From a checkpoint of a small image captioner: 3.5 epochs.
Rows from block 3 of the text decoder, named by matrix and row number. Each number is 128 + 24 x the weight over its row's rms, rounded and kept within 0 to 255. All counts start at 0. After the name is the row's rms in percent of the matrix's.
# fc2: MLP down (decoder.blocks.3.mlp.fc2.weight, 320x1920), inputs 1368-1424
fc2.256 100 [ 99 111 152 145 127  98 110 138 128 108 144 178  83 124 145 158 153 139 146  89 160 142 125 144 166 127 155 141 147 124 109  82 131 159 111 126 122 154 146 153 128 121 158 194 120  93 149 185 122  82  97 107 143 117 100 129  86]
fc2.257 087 [119 138 117  92 105 111 154 124 114  96 155 174  84 151 100 171 101 117 102 113  94 114 134 119  95 137 113 115 110 141 154 166 153 126 141 147 107 120  97 165  95 138 162 153 114  94 120 134 119 116 120 100 146 145 153 174 127]
fc2.258 103 [ 78 145 150 129 118 110 144 135 117 128 148  83 137 120 145 140  92 106 118 162 120  99 143 113 117 114 125 141 100 126 154 136 132 146 131 130  83 113  88 145 129  91 136 132 123 112 110 157 108 130 147 121 132 106  98 203 130]
fc2.259 102 [135 162 119 166 114 143 183  83 140 101 119  67 107 110 109 157 124 113 162 134  95 149 131  95 107 106 123 122 151 156 117 126 123 119 116 103 153 118 141  97 145 131 138 143 158 116 118 136 136 161 111 169 143 112 145 119 127]
fc2.260 095 [ 84 116  86 137 127 123 140 132 170 140 145 154 109 111 133 148 159 123 143 110 136 113 119 122 106 133 153 100 153  87 123 112 146  94 105 118  98 120 125 128 126 122 110 147 131  95 168 138 131 123 112 129 137 130 156 135 115]
fc2.261 110 [163 106 138 113 101 160 129 143 111 164 104 143  99 128  88 147 171  99 135 153 150 135 109 120 138 143 131 133 109 152 147 147 112 138 117 117 161 122 123 124  41 132 150  91 118 135 130 122 109  96 123 142 124 147 109 162 138]
fc2.262 095 [111 157 107 128 135 140 169 103 102 101 153 118 157 115 136 157 121  99 120 127 105 104 109 125 141 138 113 143 144 181  96 113 127 155 106 156 120 120 105 122 161 117 103 113 119 158  96 126 107 132 142  98 120 146  95 129 102]
fc2.263 109 [173 151 109 133 141  96 125  89 154 159 156 154 162  86 146  80 116 105 101 142 153 158 108 153 130 152 148 111 149 148 100 133 123 109 101 113 100 183 132 102 155 124 100 131  73 152 120 137 100 142 164 146 121  96 157  80 121]
fc2.264 093 [105 139 119 132 139 149 155 145 147  87 132  83 105 135 104 152 106 105 154 148 108 101 147 107 126 117 139 124 157 143 107 143 159  89 155  93  84 138 132 110 136 113 111  90 105 129  91 171 132 104 152 121 119 136 137  84 123]
fc2.265 095 [106 154 149  91 159  97 123 105 105 173 125 177 127 136  81  94  88 139 117 134 113  97 149 159 132  92 113 142 177  95 142 125 103 107 119  98 131 161 163  94 167 121 120 100 132 168  99 131 115 146 140 105 111 134 166 135 119]
fc2.266 110 [142 155 140 141 169 160 114 121 126 139 152 165 107 107 127  96 152 131 135 145 145 122  96 168 162 109 123 116 158  86  97 142 117 133 125 143 107 143 134 118 186 123 149 138 126 106 103  90 118 132 126 148 177 118 134 141 123]
fc2.267 098 [111 111 115 159 112 101 137 145 130 162 110 153 133 128 105 133 130 125 163  99 133 131 126 137 130  93 121 140 128 164 123 116 191 126 104  84 109 160 145 162 123  90 158 149 110 119 134  78 146 107 100 158 163 121 128 152 118]
fc2.268 116 [109 131 123 104 159 147 127 150 108  97 123  63 115 121 134 114 156  78 141 151 108 117 145 127 102 174 157 133 118 149 139 100 136 102 135 132 152 114 117 100 113 100 118 119 151 137 125  92 141 125 117 144 126 108  95 137 133]
fc2.269 097 [ 95 118 110 161 157 110 155 150 105 149 132  71 101 131 149 159 136 105 112 152 171 154 151 143 167 138 168 126  77 109 151 133 117 146 144 132 108 127 148  96 120 167 157 119 139 133 148 137 118 151 120  89 100 134 136 120 166]
fc2.270 116 [166 138  96 141  80 142 106 136  88 179 125 138 131 108 157 124  96 110 139  97 149  85 133 145 120  90 107 155 161 122 147 143 136 122 116 139 132 147  95 131 141 102 125 161  87 129 123 115  92 119 113 109 170 109 128 114 119]
fc2.271 112 [138 103 152 122 128 137 102 170 144 125 119 181 154 123  83  42 146 168 104 100 130 146 143 122 143 117 110 100 109  97 157 131 131 112 135 110 137 134  98 140  88 128 107 144  94 121 106 123 147 153 101 147 125  97 142 198  92]
fc2.272 097 [112 149 165 158 133 120 156 184 144 175 128 128 120 115 118 134 140 131  98 181 121 141 109 129 125 135 159 145 148 110 125 120  95 127 133 140 126 129 112 108  89 157 143  85 145 113 100 101 108 129 141 105  82  95 129 188 161]
fc2.273 091 [148 149 139 133 115 124 128 150  95 147 142 112 120 137 114 103 124 136 150 169 158 160 127 147 127 111 110 107 114  99 161 114 125 127 109  86  74  90 127 132 149 111 104 169 147 114 135 162 146 131 115 115 123 160 146 185 120]
fc2.274 110 [170  92 140  94 142 154 139 117 138 155 153 127 112 168  99 137 144 156 113 163 108  89 140 126 136  89 107 115  96 145 150 109 138 108 121 123 149  97  82 119  86 164  98 112 148 146 136  50 133 108  98 113 128 134  90 131 140]
fc2.275 095 [104 151 147 154 152 128 157 163 171 167 117 116 166 122 117 113  91 152 143 138 140 125 102 133  98 145 137 112 137 142 108 125 103 126 125  90 101 119 152 115  93 143 126 163 150  94 154 132  93 136 143 105 135 133 142 160 161]
fc2.276 099 [113 148 129 148 134 122 111 135 101  74 148 119 108 141  94 130  98  88 100 100 127 113  96 155 138 125 103 111 127 159 133 103 115 109 134 110 119 130 143 138 147 101 107 116 125 102 120 177 111 133  99 118 163 120 147 113  88]
fc2.277 112 [141 127 116 101 178 128 140 151 129  77 152 108 175  95 152 143 134 129 141 118 120 118 122 111 159 110 108 153 109 140 131 115 124  88 143 114 116  84 106 119  58 156 149  90 122 120 135 119 140 123 145 167  54 146  88 164 110]
fc2.278 099 [166 147 137 108 152 125 105 102 174  82 113  94 118  72 109 100 122 119 136 146 143 116 105  79 136  91 167 103 120 105 100 114  99 146  96 119 123 151 136 138  94 102 129 142 108 148 124  98 153 117 150 164 144 141 103 175 151]
fc2.279 101 [125 140 119 105 162 176  95 138 106 241 118 147 196 111 139 152 140 146 135 117 152 105 135 101  91 151 100 153 137 169 116  89 112  90 132 113 121  98 124 134 157 129 103 124 144 103 125 125 137  95 147 164 131  97 141  74 179]
fc2.280 097 [119  92 144 129 130 112 145 122 150 164 115 110 139 142 107 169 135 108  92 146  96 152 139 123 130 151 164 145 107  99 124 110 122 103 137  97  93 177 113 126 194 155 124 135 117 117 160 151 125 163  90  90 152 114 135  84 116]
fc2.281 097 [102 111 148 163 121 111 177  97 121  81 134  62 114 134 160 121 135 124 165 107  93 121 163 164 103 154 113 126 139  94 139 119 149 136 119 152 153 119 125 162 154 132 118 144 161 149 169  87 149 137 151 124 162  99 162 124 110]
fc2.282 098 [120 120 109 136 106  87 106 116 104 163 120 150  99  95  87 185 111 130 120 121 113  91 142  86 160 104 126 131 140 134 103 124 114  83 104 145 137 120 114 121  60 166 133  91 129 101 146  65 160 110 137 130 105 107 122 142 160]
fc2.283 100 [131 150 114 130 131 144  87 142 127  68 113 113 152 105 145 128 151 113 117 124 135 126 125 154 104 132 135 115 149 134 102 111 153 163 152 138 103 116 136  89 101 111 124 117 144 141 101  75 146 134 140 141 115  91 106 163 117]
fc2.284 100 [151 138 111 150 105  77 116 106 165 193 118 237  98 144  99 169 126 118 124 137 140 116 119 129 155 130 146 109 147 118 101 107 159 137 121 129 145 163 135 148 177 157 103 144  83 131 110 195 163 142 140  77 135 132 158 124  90]
fc2.285 092 [170 137 101 101 146  95  98 151  89 112 157 148 107 145 102  98 118 134 150 106  95 106 160 157 153 115  89 146 120 104 113 141  99 137 163 105 137 134 160 129 180 167 133 157 159 122 162 147 110 168 163 144 137  91 139 118 137]
fc2.286 097 [158 150 103  86  97 121 117 138 118  70 128  75  84 119  90 136 118 152 145 127 143 115 138 146 125 143 140  96 123 110 141 102  99 107 143 116 138 142 122 145 120 134  99 107 138 136 139 205 114 165 151  87 114 165 106  92 166]
fc2.287 088 [101  93 128 145 106 163 108 112  93 126 124 147 127  87 113  95 158 126  90 117 123 149 161 135 133  88 154 159 108 121 161 174 103  68 133 154 131  97 101 136 120 107 101  97 141 127 134 129 150 112 143 155 161  88 102  86 159]
fc2.288 094 [138 110 140 126 184 151 115 148 115 165 142 175 134  83 141 119 100 114 129 149 122 159 135 116 168 118 136 145  96 153 130 139  73  81 118 122 129 123 116 122  91 113 128 155 158 148 174  98 122 150 150 109 126 118 124 169 124]
fc2.289 093 [138 121 138 113 138 143 114  90 150 148 117 163 123 119 148 108 114 124 130 117 148  89 155  91 107 101 127 111 163 139 102 103 173 152  96 151 141 125 174 150 178 149  89 172  88 138 126 113 118 134 172 154 127 148 139 106 122]
fc2.290 099 [ 97 161 141 163  85 116 153  93 121 106 124 111 165  88 149 165 145  96 160 112 109 146 134 123 112 146 180 108 150 115 116 123 118 130 136 145 133 188 145 133 157 117 130 160 134 105  87 110 157 154 148 131 130  96 143  83 150]
fc2.291 100 [110 143 125 184 120 117 173 147 114 115 159  88 141 148 156 175 133 122 160 143 125 124  96 168 127 131 127 151 123 151 160 145  80  90 156 102 150 134 179 138 195 100 131 172 128 161 159 137 145 135 136 189 106 155 165  78 145]
fc2.292 115 [143 114 127 107 150 121 127 165 122 118 105 152 120 101 114 149 127 101 142 173 121 139 148 111 141  99 106 137 120  84 149 125 136 138 142 126 131 132  80 135  61 125 122  98 161 125 103  24 141  95 152 116  85 138  65 161 173]
fc2.293 096 [ 87 105 114 121 118 146 110 146 146 123 141 110 129 147 155 124  91 123 136 111 145 157 104 156  80 130 113 141 107 134 111 119 154 102 115 106 119 138 143 160 107 153  98 143 103 121 130 124 117 166 131 141 157 149 160  80 170]
fc2.294 099 [107 139 135 148 137 137  99  88 100 142 137 142 158 108 164 100  96 118 130 107 148 129 122 147 112 133 121 157 104 129 139 133 142  99 117  93 104 148 117 154 182 133 109 130 136  95 156  93 157 156 108 115 161 120 162 125  90]
fc2.295 094 [103 146 158 109 157 129 168 126 138 154 123  90 159 169 158 122 100 124 147 136 107 105 138 119 125 152 100 124 128 100 109 171 171 128 120 121 153 130 158 179 129 117 148  97 162 141 108 112 136 139 115  56 152 118 141 114 150]
fc2.296 099 [ 85 153 115 100 106 148 151 140 138  89 151  77 125 135 113 121 140  88 140 119 128 135 112  84 100 142 148 106 120 167 117  95 104 103 111 114 146 102 118 133 126 136 133 114 140 141 162  98 112 122 111 116 150 111 124 162  83]
fc2.297 108 [106 134 111 131  93 141 113 123 106 125 143 132 139 154 164 188 140 145 151 118 111 130 155 146 139 137 126 129 144 139 149 147 101 132 137 147 119 135 177 141 215 147 153 183 151 122 148 151 113 134  96 145 143 106 149  97  98]
fc2.298 108 [119 142 146 147 104 110 144 126 154  86 128  62 103 144 120 183 121 114 157 102 139 144 137 140 153 112 134 122 144 124 139 117 124 160 149 116 130  76 155 103 165 171 146 147 155 120 114 187 117 114 103 107 128 151  99 140 127]
fc2.299 114 [114 101 109 107  88 117 115 102 130 128  98 134 111 148 165 107 157 140 132 135 128 108 134 155 101 131 107 113 145 133 127 118 128 157 148 113 126 132 102 169 118 117 151 114 102 140 130 120 156 100 115 153 135 116 165 107 148]
fc2.300 094 [139 138 128 141 152 102 152 101  98 140 107 188 137 142 105 119 127 149 125 115 163 129 155 120 153 118 130 151 122 113 116 152 158  82 139 112 120 150 130 137 160 124 104 134 151 161 101  97 135 111 135 135 111 113 103 103 133]
fc2.301 100 [134 145  94 144 103 109  88 156  89 141 136 190  79 146 128 146 101 150 117 160 144 113 158 112 179  96  96 139 140 141 123 133 129 123 147 121 141 138 142 112 140 164 157 156 110 166 156 158 148 131 139 101 121 164  94 152 132]
fc2.302 115 [133 135 161 143 110 185 147 165 102 201 124 181 192 156 125 123 149  91 136 132 117 142 122 182  99 133 114 112 139 142 133 154 120 101 117 129 102 172 109 159 112 124 114 102 146 105 138  96 152 108 135 155 111 137 102 116 121]
fc2.303 093 [144 109 144 148 119 152 134 168 160 145 154 103 131 116 106 162 170 147  99 132 126 123 158 158 139 154 104 147 108  95 115 112 157 137 113 128 159 139 154 106  76 142 143 123 134 152 149  89  97  86 143  81 124 109  97 128 186]
fc2.304 103 [163 150 101 149  97 132 114 102 106 137 110  75 145 178 166 111 123 122 135 129 131 152 131 201 114 140 126 133 142 155 137 140 122 140 145 126 144 118 121  98 152 123 133 116 104 106  98 131 130 138 112 116 109 147 131  96 102]
fc2.305 088 [140 106 107 113 162  92  96 130  95 160 133 113  97 160 159 126 104 117 105 114 156 150  99 138 119 146 107 152 171 140 107 132 101 112 122 152 164 155 120 139 119 144 148 150 158  93  96 148 134 139 136 156 109 158  97 118 125]
fc2.306 103 [122 107  95  96  90  91 122 129 119 106 145 161 135 128 157 150  89 158 105 117 145 106 118 167 172 123 140 112  93  96  98 108 140 131 158 100 137 152 156 147 134 116 141 146 101 141 119 145 157 115 134 110 140 120 180  93 147]
fc2.307 097 [100 151 122 106 135 129 103 159 118 107 110 126 155  91 148  89 174 151 133 115 145 162 139 101 165 106 136 161 152 140 135 131 161 120 110 113 160 180  99 132 130 136 167 106 137 150  96 127 120 131 161 136 101 121 151  95 128]
fc2.308 097 [116 128 118 147 147 129 119 109 172  42 160  98 145 121 112 158  96 123 131 121 145 160 156 156 139 112 133 117 159 142 138 124 144 150 112 127 159 138 118 113 173 147 145 119 144 160 158 131 123 155 112 182 132 146 129  58 116]
fc2.309 099 [124 110 137 149 150 140 149 102 140 105 127  86  92 107 109 159 139 157 169  94 147 114 152 134 107 140 140 128  95 128 121 108 135 127 119 141 123  79 124 124  91 138 123 163 101 137 138 150 132  73 123 133 149 112  90 185 118]
fc2.310 104 [117 127 129 107 103 101  78 106 106 173 137 208 181 152 147  88 108 117 149  90 124 105 123 158 133 149 119 137 141 147 102 108 114 133  99 158 113 139 168 176 198 142 130 163 109 125  95 100 120 124 157 140 126 136 144 108  84]
fc2.311 105 [152 134 161 119 123 157 120 118 141 178 149 123 152 160 121 184 148  99 163 135 134 158 137 154 123 144 119 139 147 185 133 115 143  98 104 116 157 127 153 118 127 115  98 143 111 122 165  86 153  87 125 128 102 129 133 109  92]